From a checkpoint of a small rotation predictor.
Model: 5.03M parameters, norm rmsnorm, activation quick_gelu, patch size [2, 2], widths [64, 128, 256].
Data: 395000 training examples, 7.1 epochs.
Rows from block 11, named by matrix and row number. Rows with one number belong to one neuron. Each number is 50 + 12 x the weight over its row's rms, rounded and kept within 0 to 99. All counts start at 0. After the name is the row's rms in percent of the matrix's.
# fc1: MLP up (model.blocks.11.mlp.fc1.weight, 1024x256), inputs 0-127
# fc2: MLP down (model.blocks.11.mlp.fc2.weight, 256x1024, transposed), outputs 0-127
fc1.703 103:49 32 32 64 43 57 13 27 44 64 48 48 53 55 43 34 67 45 51 62 40 40 56 55 34 67 39 64 47 67 48 51 41 50 66 62 55 69 57 41 52 66 64 50 41 38 57 53 39 30 55 58 50 48 41 35 39 35 44 36 53 42 81 60 50 48 55 21 58 52 63 52 61 56 38 51 58 38 65 30 48 50 54 47 69 64 36 52 47 45 43 59 60 47 30 25 47 40 56 47 46 51 60 48 56 62 36 42 38 48 40 35 35 59 52 47 49 53 37 29 34 34 57 65 81 39 48 63
fc2.703 102:55 34 55 38 47 58 46 66 50 56 61 58 52 53 45 36 40 59 50 44 53 45 37 48 51 37 43 61 53 38 50 62 91 47 63 51 44 35 73 31 38 63 55 32 41 64 66 37 57 42 45 38 50 41 56 87 28 67 58 32 49 44 26 55 39 53 67 35 45 40 73 63 46 53 24 44 28 46 69 46 35 64 47 57 41 42 51 64 39 35 60 47 53 50 35 57 60 54 63 46 50 49 52 71 49 31 38 55 46 47 38 51 48 60 38 59 66 37 69 50 37 48 40 43 47 57 46 56
fc1.704 098:47 37 37 35 43 36 27 66 65 46 49 43 60 60 61 42 47 48 51 35 33 38 53 58 40 43 69 66 39 67 51 40 59 55 67 56 68 33 41 21 59 40 60 40 45 52 37 55 59 51 40 36 67 64 44 45 36 69 46 73 58 33 49 39 60 65 44 32 72 51 59 52 55 41 67 68 42 60 50 40 39 45 64 37 46 48 33 49 36 69 51 29 60 56 51 61 45 57 27 41 61 24 75 56 42 37 26 54 45 26 52 52 62 43 68 43 57 30 72 39 42 39 65 33 38 49 57 36
fc2.704 096:41 37 38 62 51 62 37 45 59 43 32 55 17 33 42 38 66 56 32 37 49 31 28 61 31 49 59 58 45 58 43 55 74 33 64 51 58 49 47 49 43 27 56 68 52 45 52 39 29 53 60 54 48 54 42 31 48 50 38 52 57 63 60 66 41 58 44 40 63 55 29 44 55 57 43 55 74 58 46 43 53 28 53 63 39 45 64 33 50 31 43 52 39 25 33 62 70 48 44 28 36 48 68 49 67 56 35 54 51 53 50 60 39 59 63 66 37 52 49 53 63 52 61 55 54 49 45 34
fc1.705 100:67 53 44 41 53 54 57 38 57 36 47 39 49 67 53 51 43 50 54 54 59 35 40 43 59 41 38 49 62 47 51 50 51 57 69 68 55 44 57 56 42 35 36 38 49 29 35 45 34 43 42 51 44 49 35 48 56 43 53 64 20 58 39 59 42 49 58 45 68 43 76 49 68 68 50 58 47 76 37 63 30 61 46 46 47 48 56 36 53 49 50 68 65 54 37 65 58 50 52 48 29 59 38 56 49 73 69 54 34 55 62 61 42 46 55 69 32 53 39 66 71 52 49 50 71 54 55 44
fc2.705 096:42 51 44 51 59 70 49 43 45 63 29 63 47 53 57 58 52 41 26 36 49 49 49 35 42 65 43 56 42 63 54 69 43 48 37 33 71 40 60 42 56 49 50 53 43 33 51 68 57 50 46 67 65 38 39 62 49 92 62 52 24 41 48 43 59 42 61 54 48 41 33 67 44 66 49 47 57 63 43 46 60 49 58 51 37 59 47 68 48 77 40 45 48 57 42 27 43 53 49 26 63 38 38 49 41 52 52 58 53 48 32 67 58 67 43 51 45 71 55 61 29 69 55 42 53 24 38 56
fc1.706 105:67 58 42 57 47 63 52 41 65 60 29 73 79 40 62 57 57 55 44 48 36 66 57 28 46 54 56 42 52 36 72 36 63 44 29 42 47 64 47 56 59 45 42 63 39 65 67 52 56 60 51 47 51 64 59 41 43 49 52 35 56 38 70 32 60 82 62 62 43 46 47 57 59 67 47 45 67 30 71 71 48 71 67 50 56 49 49 35 39 60 57 40 33 41 40 59 55 49 43 31 42 78 20 60 38 56 67 57 41 32 39 76 49 51 55 42 42 66 41 60 34 45 54 60 64 49 59 47
fc2.706 091:47 48 31 56 36 43 66 47 59 45 57 64 25 59 54 50 26 68 63 43 17 57 60 56 44 47 83 47 76 46 44 76 51 48 72 31 46 21 47 52 52 29 49 46 52 55 20 55 54 49 39 50 49 75 53 51 61 45 41 65 49 42 65 61 42 40 63 55 37 58 35 53 63 35 52 66 39 64 61 52 56 51 70 56 64 41 48 58 59 70 56 39 41 39 46 70 50 58 30 34 63 39 42 48 37 43 46 48 60 45 41 29 54 42 40 32 54 56 61 65 50 56 36 47 48 60 61 62
fc1.707 101:53 34 52 49 37 36 67 62 64 63 54 64 56 41 69 66 65 51 68 59 45 67 20 44 48 54 40 40 66 44 50 48 41 57 62 36 52 34 55 57 49 33 46 55 53 71 24 39 62 54 36 62 51 46 36 58 51 51 62 66 42 49 66 49 62 57 52 47 39 33 67 63 55 37 40 47 55 53 56 66 37 20 40 38 65 33 60 46 49 46 47 58 52 56 48 59 61 43 63 42 75 65 58 55 41 52 43 69 55 52 35 51 70 49 37 47 56 57 24 60 55 37 60 73 90 48 54 52
fc2.707 102:57 43 69 40 36 54 51 38 38 54 51 55 58 28 57 53 48 51 59 60 67 39 43 41 63 47 65 41 59 58 15 68 63 49 38 59 58 73 32 47 52 51 57 52 49 39 60 52 60 43 70 51 37 43 55 43 78 55 68 54 42 53 43 58 30 38 55 65 52 63 40 64 56 55 48 50 43 40 41 60 36 61 54 65 49 66 64 61 65 36 41 53 42 47 52 48 37 68 58 72 42 59 54 45 35 78 25 46 65 61 34 60 34 60 58 43 74 44 53 49 64 42 43 53 60 54 73 46
fc1.708 106:45 55 48 58 50 66 31 32 32 46 57 17 67 47 38 33 64 76 48 51 46 43 47 47 34 86 49 46 61 55 52 51 35 27 61 43 60 63 65 49 58 46 74 54 31 51 59 20 46 39 57 52 49 54 45 28 44 54 26 50 63 63 35 56 60 33 63 44 55 57 50 37 26 52 63 54 57 42 65 52 31 73 61 62 47 59 75 52 35 41 40 63 42 61 52 37 61 52 55 48 51 42 64 55 57 53 27 55 65 37 37 35 45 46 59 50 45 48 69 33 60 43 39 56 48 63 29 61
fc2.708 103:46 64 52 50 41 51 54 65 39 60 62 56 51 47 64 41 60 38 55 42 41 36 35 71 46 21 32 48 67 36 34 50 39 18 52 62 27 56 50 45 32 13 54 49 50 14 55 53 43 55 56 42 35 61 51 45 55 64 71 58 44 32 34 57 56 29 51 58 57 55 55 52 54 58 80 46 28 46 61 52 35 72 54 30 45 45 26 53 46 33 44 51 42 56 49 63 44 34 41 44 52 47 57 55 44 53 46 57 55 29 70 37 42 52 53 57 58 50 42 39 80 58 44 41 41 44 32 68
fc1.709 099:38 32 77 42 48 45 44 59 30 33 49 31 30 42 48 57 50 22 45 61 53 24 57 58 48 62 63 37 54 49 47 61 53 39 59 33 59 57 49 41 48 50 59 43 36 58 46 52 58 56 44 62 59 50 57 46 24 41 57 39 32 34 46 42 58 53 52 51 64 49 46 49 53 54 63 74 55 50 45 43 51 58 68 56 65 45 44 50 60 67 71 52 58 37 38 37 71 65 60 55 62 47 61 55 47 53 80 41 49 36 46 24 50 55 69 52 51 26 49 42 37 43 40 38 54 61 49 71
fc2.709 094:67 34 48 52 33 76 38 52 53 55 27 63 69 52 46 44 40 40 43 75 50 64 56 35 29 47 35 41 43 47 49 39 38 49 55 66 58 45 72 39 45 45 64 48 74 47 28 44 32 64 54 28 52 59 51 46 64 57 53 53 59 53 47 76 23 46 61 54 41 35 45 50 43 55 61 47 66 53 71 40 62 35 41 50 42 38 62 65 61 64 68 41 58 52 52 63 39 53 51 60 59 45 65 41 31 69 70 52 59 38 43 55 52 84 48 28 61 54 73 71 49 39 54 74 57 51 30 53
fc1.710 101:68 59 54 63 45 30 29 42 55 42 51 47 33 43 48 61 48 66 52 44 49 30 51 47 44 41 55 51 58 52 38 38 55 37 47 56 58 64 52 53 51 85 31 58 39 26 43 56 44 46 52 40 36 49 56 43 31 71 33 63 55 38 45 21 63 25 58 37 65 44 42 42 56 55 54 53 43 52 61 41 39 64 49 35 53 54 23 63 55 38 53 59 38 48 52 55 44 50 45 41 47 68 43 58 47 31 49 40 39 52 41 52 51 53 52 69 55 46 28 24 79 27 54 52 60 40 41 82
fc2.710 095:46 35 77 33 36 52 56 30 38 55 63 49 43 66 67 61 44 55 48 50 59 70 53 57 58 64 42 51 45 48 55 55 42 34 46 27 73 42 50 29 45 28 67 49 43 63 49 51 41 64 72 63 70 51 39 29 50 29 58 54 33 60 50 54 38 32 48 46 40 42 59 42 61 47 40 58 47 50 55 57 50 49 31 50 69 55 46 66 56 25 36 53 31 54 33 31 34 55 33 68 37 54 46 59 58 44 52 42 47 45 58 61 63 51 34 43 67 61 39 39 57 50 52 60 52 53 51 54
fc1.711 105:50 63 50 71 40 63 32 71 74 53 28 62 49 42 59 59 64 42 60 63 18 50 47 54 38 72 40 81 54 70 52 52 38 57 49 64 65 43 52 61 48 47 63 69 53 25 59 51 62 50 58 40 52 44 46 75 45 76 57 45 37 47 46 53 57 38 44 37 52 54 72 46 30 72 37 46 59 55 39 68 62 41 44 44 48 39 34 47 39 50 53 47 52 52 34 70 46 44 44 53 52 53 57 57 36 48 52 26 38 48 60 64 34 70 47 53 45 44 60 48 63 42 50 41 53 46 36 45
fc2.711 099:39 45 40 48 42 40 46 56 55 25 67 52 39 44 62 45 53 70 53 61 21 55 60 37 54 56 54 63 49 56 23 54 33 36 44 33 54 68 49 54 47 52 27 58 75 55 40 47 53 58 43 47 41 54 33 42 53 59 25 43 56 30 46 45 41 48 23 38 77 37 36 45 59 22 64 67 49 33 49 54 34 32 34 30 33 38 50 62 48 45 39 52 46 52 53 51 72 51 45 58 45 67 37 58 49 58 62 69 45 39 62 61 45 41 66 36 54 39 71 60 33 44 45 44 72 63 59 48
fc1.712 096:33 41 40 51 63 47 53 56 52 50 27 24 31 43 43 38 39 43 49 18 46 63 75 52 47 41 54 49 44 53 46 56 52 54 69 41 57 60 35 56 35 36 39 55 50 56 46 56 31 40 53 43 34 64 26 63 57 59 55 31 43 67 73 51 51 26 50 48 64 52 77 57 71 51 43 59 71 55 42 48 63 73 42 72 42 39 44 47 58 47 75 45 72 53 52 70 44 48 56 33 26 47 48 47 62 44 38 55 51 24 78 40 43 51 45 62 64 52 39 51 51 57 43 58 41 53 51 54
fc2.712 104:39 34 42 51 33 49 50 69 46 45 66 47 67 45 25 51 55 64 37 28 54 43 45 66 38 60 48 21 51 47 54 46 67 41 47 56 50 59 62 48 58 57 40 47 63 57 73 35 45 58 62 61 46 52 40 42 45 49 29 49 20 71 52 56 51 46 40 55 41 62 59 42 42 33 56 66 47 49 50 57 55 60 64 44 45 34 40 38 43 50 41 29 65 79 54 40 37 73 46 40 63 58 45 59 56 22 35 60 55 47 51 48 43 40 70 35 27 54 41 48 51 42 66 34 52 38 89 24
fc1.713 104:53 59 67 52 56 34 47 60 35 35 45 56 66 46 44 64 69 70 41 34 39 53 57 54 42 58 71 41 65 32 31 39 52 38 57 38 45 61 30 43 38 54 65 46 60 53 77 44 65 45 61 49 48 61 48 50 71 53 47 31 74 47 44 31 38 36 47 24 33 56 50 63 58 41 50 48 51 45 68 63 28 62 48 41 59 42 54 66 29 28 38 33 34 62 46 48 37 52 50 58 47 49 33 36 35 45 48 56 37 59 38 59 65 50 61 36 70 73 39 53 63 51 49 30 54 60 35 64
fc2.713 102:41 47 68 42 39 45 52 34 62 48 54 45 70 56 67 36 48 56 36 49 36 57 41 37 68 41 45 77 53 30 51 58 36 43 47 61 56 44 72 71 64 56 54 56 60 65 63 68 42 51 59 40 34 43 35 65 66 57 41 69 65 64 49 58 42 55 44 45 31 61 48 42 68 75 67 45 30 50 54 38 53 38 54 65 57 61 50 57 49 56 69 29 62 35 60 21 39 48 68 68 30 45 23 50 50 46 60 63 38 29 59 53 41 45 64 58 49 54 32 50 59 63 44 51 62 41 45 42
fc1.714 106:37 66 56 32 37 49 60 33 49 38 56 58 37 45 64 59 56 53 45 62 44 68 33 69 63 60 58 28 76 46 66 48 51 36 37 41 56 57 49 63 40 51 56 48 36 33 39 30 50 54 46 72 51 64 32 63 43 34 50 46 59 57 50 25 61 40 57 53 52 47 53 51 35 39 51 42 46 61 78 19 57 44 63 49 43 63 51 45 39 53 56 58 56 44 40 51 36 36 41 47 62 28 72 48 61 51 62 36 25 55 71 53 52 57 19 60 67 32 19 50 58 43 27 74 43 66 31 38
fc2.714 105:63 57 68 49 56 53 60 42 41 75 52 28 57 69 54 46 63 53 31 37 44 53 47 54 49 53 45 57 52 45 48 47 53 44 44 39 48 64 37 51 63 60 38 43 66 36 63 22 69 48 45 46 40 46 38 45 52 70 65 71 57 42 47 46 51 27 69 45 39 42 27 46 54 37 36 52 31 67 46 50 52 49 50 52 60 37 64 39 40 43 26 62 63 50 55 66 46 51 23 55 37 39 35 47 59 54 44 50 42 52 55 79 68 56 35 42 52 66 48 56 39 42 43 40 66 50 45 42
fc1.715 103:48 72 37 25 55 63 65 59 28 54 40 48 45 53 39 43 74 53 62 46 58 71 37 31 38 41 51 47 45 58 40 68 43 56 32 51 53 49 55 58 47 56 48 51 43 48 38 51 34 85 65 36 49 64 49 74 40 39 53 66 38 45 34 36 48 50 39 58 40 52 58 50 32 53 57 58 40 51 51 77 40 37 62 47 77 49 70 45 39 40 47 52 51 63 69 40 44 55 66 67 51 44 39 44 42 51 37 42 64 51 36 45 61 56 56 47 43 44 52 46 28 57 69 69 46 71 65 51
fc2.715 099:55 70 77 43 58 62 55 62 45 53 56 67 48 27 48 58 64 38 62 40 60 60 47 41 65 42 42 51 52 54 59 69 42 38 41 54 35 66 22 59 42 58 44 36 54 64 58 59 65 46 62 33 35 50 24 51 45 73 43 61 57 36 36 53 65 46 54 65 69 46 52 40 65 33 55 69 47 46 62 64 62 43 50 46 93 40 65 40 65 56 31 64 28 42 55 33 42 46 37 51 30 61 53 47 56 53 46 55 54 66 42 71 65 61 33 53 50 44 36 62 42 53 42 41 44 27 50 62
fc1.716 102:37 34 59 52 60 51 43 76 63 42 60 55 55 46 59 45 63 60 39 43 38 39 44 24 31 34 48 42 67 24 49 39 50 45 65 59 55 52 43 42 40 54 47 60 67 57 66 48 43 35 36 55 77 18 48 17 42 57 63 50 51 59 68 57 18 63 48 53 58 48 56 76 42 52 50 57 58 51 52 61 51 59 46 64 52 39 75 76 42 30 51 68 57 57 29 60 52 41 58 49 47 41 48 52 50 47 57 68 41 67 58 44 55 52 48 52 29 53 48 44 40 72 31 45 38 40 51 63
fc2.716 099:43 60 48 53 47 49 47 79 52 58 35 59 35 51 40 40 64 43 69 33 81 44 71 44 51 37 55 45 48 38 59 51 39 71 53 64 38 53 60 62 51 51 66 32 51 50 48 36 27 53 39 41 72 58 45 45 42 27 62 44 71 76 51 50 45 38 54 56 54 39 46 54 39 60 63 62 31 52 31 49 39 42 43 37 56 71 61 40 39 56 54 52 50 68 44 42 47 64 46 54 50 47 43 34 64 60 59 50 23 42 52 53 55 41 44 56 86 44 65 53 47 64 55 50 54 39 60 51
fc1.717 101:76 54 38 59 46 40 56 52 54 28 40 29 63 67 44 68 50 44 57 55 41 59 56 48 40 45 30 34 40 41 50 51 58 52 41 86 44 41 33 40 36 30 59 42 45 38 44 28 72 34 51 54 57 47 59 54 40 55 49 50 76 24 37 53 43 34 32 45 65 49 26 68 55 63 40 54 43 29 64 64 51 55 49 41 54 50 45 45 33 66 71 68 49 53 52 33 27 44 60 44 55 46 58 48 34 49 42 61 71 60 37 59 52 70 57 32 53 61 31 49 70 64 38 45 29 53 29 34
fc2.717 104:62 57 61 82 52 51 53 20 57 46 42 56 39 49 66 45 47 60 45 63 26 55 43 37 52 32 52 61 36 54 55 34 44 34 55 31 52 35 64 54 39 60 39 66 69 32 36 56 63 35 63 37 33 50 51 53 60 41 47 48 57 53 57 55 65 41 47 64 62 48 81 68 27 56 56 43 75 46 60 40 52 69 51 45 66 47 57 59 53 63 48 39 50 40 49 48 34 60 67 56 54 28 51 65 08 38 37 59 59 35 55 41 62 32 57 35 50 27 61 24 40 53 43 55 63 60 46 61
fc1.718 108:46 39 26 54 50 72 44 47 54 38 40 40 43 51 55 70 35 38 44 50 58 56 49 50 43 66 41 47 44 31 68 34 73 60 52 46 77 42 50 39 32 45 67 72 70 58 37 65 51 48 32 66 50 37 73 53 50 90 44 37 56 46 64 68 66 45 79 25 61 48 39 36 59 57 37 53 44 62 53 54 66 36 59 55 54 33 43 47 46 49 37 29 60 56 63 41 64 60 51 58 33 53 63 54 56 69 51 47 38 49 43 53 56 54 14 65 44 51 52 58 52 44 68 42 67 34 46 58
fc2.718 100:62 45 50 58 69 53 51 51 54 78 62 36 59 92 59 67 30 67 37 33 68 58 62 30 55 34 58 66 53 63 60 37 21 30 31 35 68 52 53 34 55 62 52 65 60 48 48 61 31 44 68 39 31 65 54 64 61 60 48 42 57 58 45 35 63 41 31 46 37 35 58 67 49 46 63 51 63 76 55 57 29 62 43 43 43 58 36 62 59 56 51 54 50 66 49 71 40 66 54 60 61 59 48 49 53 53 42 50 42 62 71 44 57 38 54 51 55 42 46 64 63 28 53 59 46 44 55 67
fc1.719 101:57 46 57 58 58 44 63 78 60 66 69 53 64 37 41 50 40 35 55 43 54 55 47 36 59 33 44 66 54 32 37 61 55 44 65 45 47 50 49 38 38 56 63 57 57 41 47 62 47 49 58 46 46 64 35 48 53 48 47 52 52 47 21 31 50 65 68 41 27 45 48 53 71 47 65 62 60 67 52 51 64 47 59 55 68 41 53 41 43 65 61 47 47 44 39 49 40 51 39 45 42 40 66 26 75 59 64 53 78 48 44 54 46 62 57 47 39 48 31 40 58 53 52 21 40 36 36 54
fc2.719 104:44 58 51 34 33 66 47 59 37 67 66 61 46 55 61 49 52 53 52 61 48 42 71 51 25 60 65 28 58 51 65 62 23 64 57 55 28 58 67 46 33 63 55 58 52 54 23 56 33 64 52 37 53 34 64 40 33 49 61 61 45 56 44 65 59 64 51 51 50 47 32 46 49 44 54 61 48 43 61 41 43 38 39 52 61 50 42 46 58 32 44 44 43 55 58 53 51 65 53 56 59 65 52 29 58 41 48 65 77 43 36 57 38 58 31 25 46 58 35 51 57 61 49 41 57 28 40 55
fc1.720 097:42 31 43 62 32 53 50 53 59 53 43 28 52 51 55 41 39 38 60 39 46 38 48 33 44 33 55 46 61 48 69 51 59 62 69 27 33 53 64 30 47 48 35 54 73 61 59 27 64 41 42 33 58 46 36 34 59 38 42 43 42 55 64 39 50 46 52 74 67 79 68 53 59 40 51 60 41 46 52 30 74 39 63 58 44 59 48 58 57 84 64 61 41 55 42 58 49 29 41 51 38 45 56 44 51 51 45 35 49 44 51 49 51 72 40 45 39 73 40 54 39 16 36 45 50 50 42 57
fc2.720 092:55 36 44 29 58 41 66 68 34 43 39 44 47 78 55 42 34 58 67 44 55 53 58 37 38 48 55 57 42 31 43 45 44 65 56 48 57 51 59 36 39 60 65 38 37 45 55 60 47 47 39 52 54 52 44 33 36 50 46 58 58 45 76 46 39 48 65 44 33 61 63 55 60 32 34 51 40 61 46 56 36 67 46 43 53 39 57 47 28 62 75 62 62 54 45 37 28 76 56 49 73 57 58 28 67 52 46 62 48 54 54 37 55 55 40 43 47 58 59 52 68 53 57 61 42 53 68 16
fc1.721 101:41 61 55 54 51 54 63 55 61 56 39 57 73 35 51 34 54 45 65 72 55 45 44 45 43 69 55 68 60 58 46 58 29 63 65 62 55 47 38 34 38 45 57 49 48 50 57 66 40 61 43 53 49 27 15 45 46 40 43 46 44 34 48 35 52 69 60 58 32 59 52 61 34 58 54 38 36 50 48 44 54 64 42 43 51 42 55 54 50 72 33 57 38 19 73 50 64 42 44 55 50 56 66 60 63 38 54 43 33 62 44 81 54 57 58 32 56 34 43 67 39 44 46 34 54 41 69 49
fc2.721 104:49 60 40 29 63 55 60 43 46 49 31 32 59 54 49 64 56 68 59 23 52 66 48 54 31 45 53 53 75 38 46 58 42 65 53 67 67 45 47 56 45 63 84 58 52 57 55 25 49 62 45 57 51 32 42 40 54 53 51 40 54 28 51 56 16 26 64 61 57 66 44 58 59 56 56 52 68 58 42 53 68 41 34 00 62 43 50 43 42 51 70 69 62 41 54 55 55 48 55 62 53 62 67 72 40 52 60 47 48 48 39 66 52 52 41 66 54 48 31 66 63 52 51 36 52 36 57 37
fc1.722 099:59 50 48 42 47 38 50 47 48 42 49 52 38 37 42 62 70 22 50 49 48 33 46 39 66 47 37 65 58 34 39 70 40 41 59 53 56 30 54 33 67 45 60 50 40 47 59 37 49 42 53 50 51 67 59 60 51 54 55 27 57 47 47 32 58 40 49 46 44 50 39 61 54 47 62 62 52 46 71 35 41 46 33 58 63 36 36 54 53 64 48 64 54 40 33 44 43 53 43 52 75 43 61 68 57 49 35 41 47 42 68 56 41 56 43 55 53 64 36 31 22 37 50 53 42 45 71 43
fc2.722 096:53 71 39 45 43 58 49 34 55 55 45 52 53 54 58 37 48 38 66 53 51 32 60 72 60 42 34 46 60 61 46 63 57 55 54 48 69 43 47 47 66 28 38 48 84 26 58 49 64 47 46 51 32 45 51 64 54 53 54 42 42 41 47 39 59 42 30 57 43 53 59 47 41 49 52 65 60 50 54 43 55 53 46 46 43 32 49 43 31 57 43 61 68 40 57 20 66 36 29 66 55 62 49 54 67 59 39 31 60 25 51 42 80 43 65 52 59 49 47 63 46 50 52 40 70 48 50 33
fc1.723 100:40 42 42 56 41 46 66 57 52 56 39 37 52 58 49 54 40 28 50 36 52 37 41 60 63 40 28 30 48 54 40 61 61 47 46 49 44 33 71 47 51 53 57 61 33 64 49 32 73 49 61 41 62 53 53 78 45 50 64 52 47 58 76 38 37 44 52 50 44 62 20 45 62 37 77 64 40 56 49 40 72 64 25 54 36 39 24 67 36 52 61 58 24 48 50 65 55 24 50 60 27 42 67 41 55 61 46 77 48 51 61 60 61 45 51 37 53 52 39 50 47 48 47 29 38 50 64 49
fc2.723 106:35 51 52 65 34 68 61 41 55 59 45 46 38 40 62 38 55 57 37 39 42 40 35 39 54 46 51 59 53 61 57 54 25 62 51 27 27 35 48 40 36 72 32 35 43 57 57 51 62 51 44 63 33 43 66 42 23 62 47 64 53 47 33 52 35 49 67 42 44 58 59 50 53 65 40 47 60 32 49 49 42 54 53 29 50 34 52 42 30 61 48 47 46 58 56 48 52 52 60 57 45 37 66 56 43 39 29 51 73 81 36 28 68 54 38 42 44 67 48 58 51 51 47 62 44 59 21 69
fc1.724 103:33 65 32 38 37 41 44 48 48 37 56 52 49 41 61 43 57 58 49 66 58 50 38 47 25 68 65 47 65 24 46 41 60 78 36 45 60 46 45 43 49 53 54 40 48 49 64 37 56 31 36 49 46 48 69 32 48 61 74 34 50 39 38 76 40 59 49 41 52 48 47 48 65 57 46 40 34 64 63 48 62 63 46 56 50 39 63 46 59 24 44 48 39 42 36 51 35 64 65 60 40 59 67 52 49 61 46 43 55 38 59 65 25 46 56 61 38 68 58 70 60 22 57 37 70 42 40 48
fc2.724 101:69 44 52 47 53 67 65 30 38 36 51 57 46 66 45 44 62 35 44 51 59 28 67 33 67 49 38 65 47 27 51 55 58 59 53 46 44 53 55 46 44 51 31 47 54 42 43 62 57 32 45 52 51 41 58 42 58 58 43 43 46 47 53 32 37 51 46 49 31 41 54 44 40 67 74 52 63 44 50 45 53 34 36 36 43 58 67 46 50 59 63 51 29 60 67 36 35 41 51 53 48 40 51 59 52 55 66 47 66 53 59 44 33 56 67 69 50 41 59 56 60 45 48 48 44 63 60 45
fc1.725 095:47 64 41 53 37 64 55 55 26 42 47 54 29 61 48 45 53 55 62 48 33 84 57 60 31 47 49 44 45 82 50 35 56 36 36 49 44 47 41 61 63 45 54 53 48 58 31 37 49 64 49 75 50 44 42 79 45 60 44 59 37 49 48 41 62 55 43 54 42 55 48 61 50 43 69 26 44 63 44 59 58 58 62 63 39 47 59 37 54 43 41 47 63 43 45 62 66 54 33 37 34 43 66 45 53 83 55 59 64 47 65 43 24 49 31 68 45 24 47 48 53 46 54 45 67 50 27 65
fc2.725 109:60 41 54 40 60 44 50 79 36 36 19 52 69 43 64 37 43 43 53 65 56 55 40 46 55 32 51 58 58 49 48 58 62 17 61 36 47 65 54 52 33 56 55 48 46 57 25 49 60 62 45 52 65 54 53 71 66 62 47 60 63 45 49 52 63 28 53 52 38 45 55 51 44 37 32 56 59 65 48 59 59 34 59 56 47 46 59 61 37 75 44 32 67 71 44 62 47 48 33 51 42 41 48 32 68 50 44 53 84 59 43 54 36 58 37 53 42 29 44 45 51 43 39 62 43 52 60 42
fc1.726 089:29 43 56 57 46 45 55 59 77 47 60 49 44 29 26 56 32 33 56 35 54 44 39 55 55 62 50 78 62 39 56 49 31 52 55 46 54 52 68 50 40 66 61 48 61 41 44 46 45 32 61 54 49 44 54 44 51 55 58 56 52 55 47 56 41 34 53 64 43 32 59 60 31 57 66 47 34 52 44 71 60 33 61 47 40 38 58 51 56 61 31 46 33 59 32 50 64 58 57 53 58 52 52 57 40 50 33 21 43 56 60 54 63 60 37 52 58 40 48 43 91 37 43 40 48 42 53 48
fc2.726 100:41 50 30 59 67 42 53 59 53 53 43 59 50 53 61 42 45 43 55 65 45 48 36 49 50 53 51 57 52 41 36 60 44 63 43 42 46 59 51 24 36 54 63 51 66 34 47 43 35 48 30 37 42 59 38 27 55 58 20 58 43 67 71 40 53 45 60 66 50 34 68 24 51 41 42 36 43 49 38 41 42 50 36 48 50 46 41 26 53 48 49 36 68 33 56 50 37 58 29 49 38 45 46 43 51 33 57 45 82 72 66 58 37 53 59 43 49 49 46 52 49 66 62 51 48 62 58 49
fc1.727 103:59 38 45 45 46 55 45 44 41 47 47 52 45 57 37 67 39 53 61 62 45 59 64 56 60 58 61 43 42 16 45 38 43 41 52 29 38 53 57 39 59 21 50 58 57 47 57 47 40 36 44 33 58 61 49 46 61 43 45 57 50 51 58 66 48 54 42 52 44 55 70 48 61 24 48 41 49 49 55 68 55 38 45 46 31 58 62 68 45 52 62 50 68 49 45 46 53 52 55 54 79 31 31 71 25 50 37 47 56 37 43 46 41 37 59 65 51 66 53 62 46 31 54 47 50 54 38 59
fc2.727 102:48 41 38 58 30 46 39 50 63 44 64 56 28 58 47 68 69 63 71 48 55 67 44 73 62 50 53 57 40 51 62 46 51 61 38 44 44 35 55 53 59 93 57 60 54 57 64 57 60 36 36 38 42 40 33 45 35 38 58 42 66 42 46 34 48 41 44 63 52 34 27 49 58 69 36 45 48 50 68 46 47 56 61 42 49 42 51 30 40 47 71 78 34 54 29 34 71 44 73 54 69 36 40 51 42 58 55 39 52 54 39 58 56 55 54 49 44 81 45 66 56 47 47 64 39 55 19 48
fc1.728 097:22 36 61 59 67 73 41 48 59 61 49 69 40 34 51 53 53 46 50 44 46 46 53 55 51 74 55 48 35 56 35 43 68 43 40 44 52 52 24 43 63 60 44 53 30 63 51 46 47 37 62 35 43 38 54 65 52 46 48 48 50 53 32 48 50 60 56 47 45 37 81 52 74 53 32 60 62 61 47 45 37 41 57 55 55 56 28 63 31 48 52 35 43 44 48 66 52 33 55 51 59 49 30 88 48 59 46 36 63 54 73 27 51 61 52 42 33 71 57 30 67 47 43 56 24 58 60 58
fc2.728 098:49 39 32 29 30 55 54 42 50 72 50 58 41 50 37 55 73 47 37 53 73 58 53 60 57 44 36 68 53 58 49 57 52 40 28 61 51 72 34 39 40 57 57 52 60 39 33 48 39 37 31 63 45 54 41 65 60 61 53 51 46 38 50 71 32 40 57 38 72 62 23 51 50 41 55 50 40 43 41 51 79 41 48 41 51 71 68 65 59 63 44 38 44 75 56 34 68 42 38 33 30 55 50 60 45 69 49 55 52 57 25 43 33 49 70 73 42 64 39 42 62 46 40 46 46 55 49 65
fc1.729 096:35 45 63 39 70 71 51 54 49 55 61 48 48 30 52 64 53 73 53 33 35 71 09 63 62 62 41 62 43 49 45 47 36 41 53 41 48 58 58 41 64 56 73 75 43 60 44 46 37 73 62 62 37 66 59 44 33 52 36 50 37 22 61 47 45 44 66 47 32 50 51 37 37 51 54 54 52 40 30 42 65 52 57 38 44 47 39 65 43 47 49 56 54 50 50 60 76 41 47 53 31 43 20 46 50 50 39 52 43 70 54 51 75 47 58 60 32 67 53 62 44 49 48 55 68 65 31 47
fc2.729 103:51 25 58 48 41 59 56 53 52 32 30 50 42 57 64 41 56 61 51 45 52 45 42 52 50 59 59 48 36 66 62 69 55 61 40 59 46 42 44 64 35 47 56 46 36 57 68 49 33 63 54 24 58 45 48 76 20 69 34 54 41 37 51 59 49 68 38 50 43 62 45 74 41 44 44 40 62 41 48 51 31 65 59 48 51 55 49 55 46 36 41 58 38 40 55 35 47 51 45 76 52 53 52 57 51 21 56 47 31 72 83 41 46 53 46 41 69 34 48 52 57 54 47 22 35 38 54 43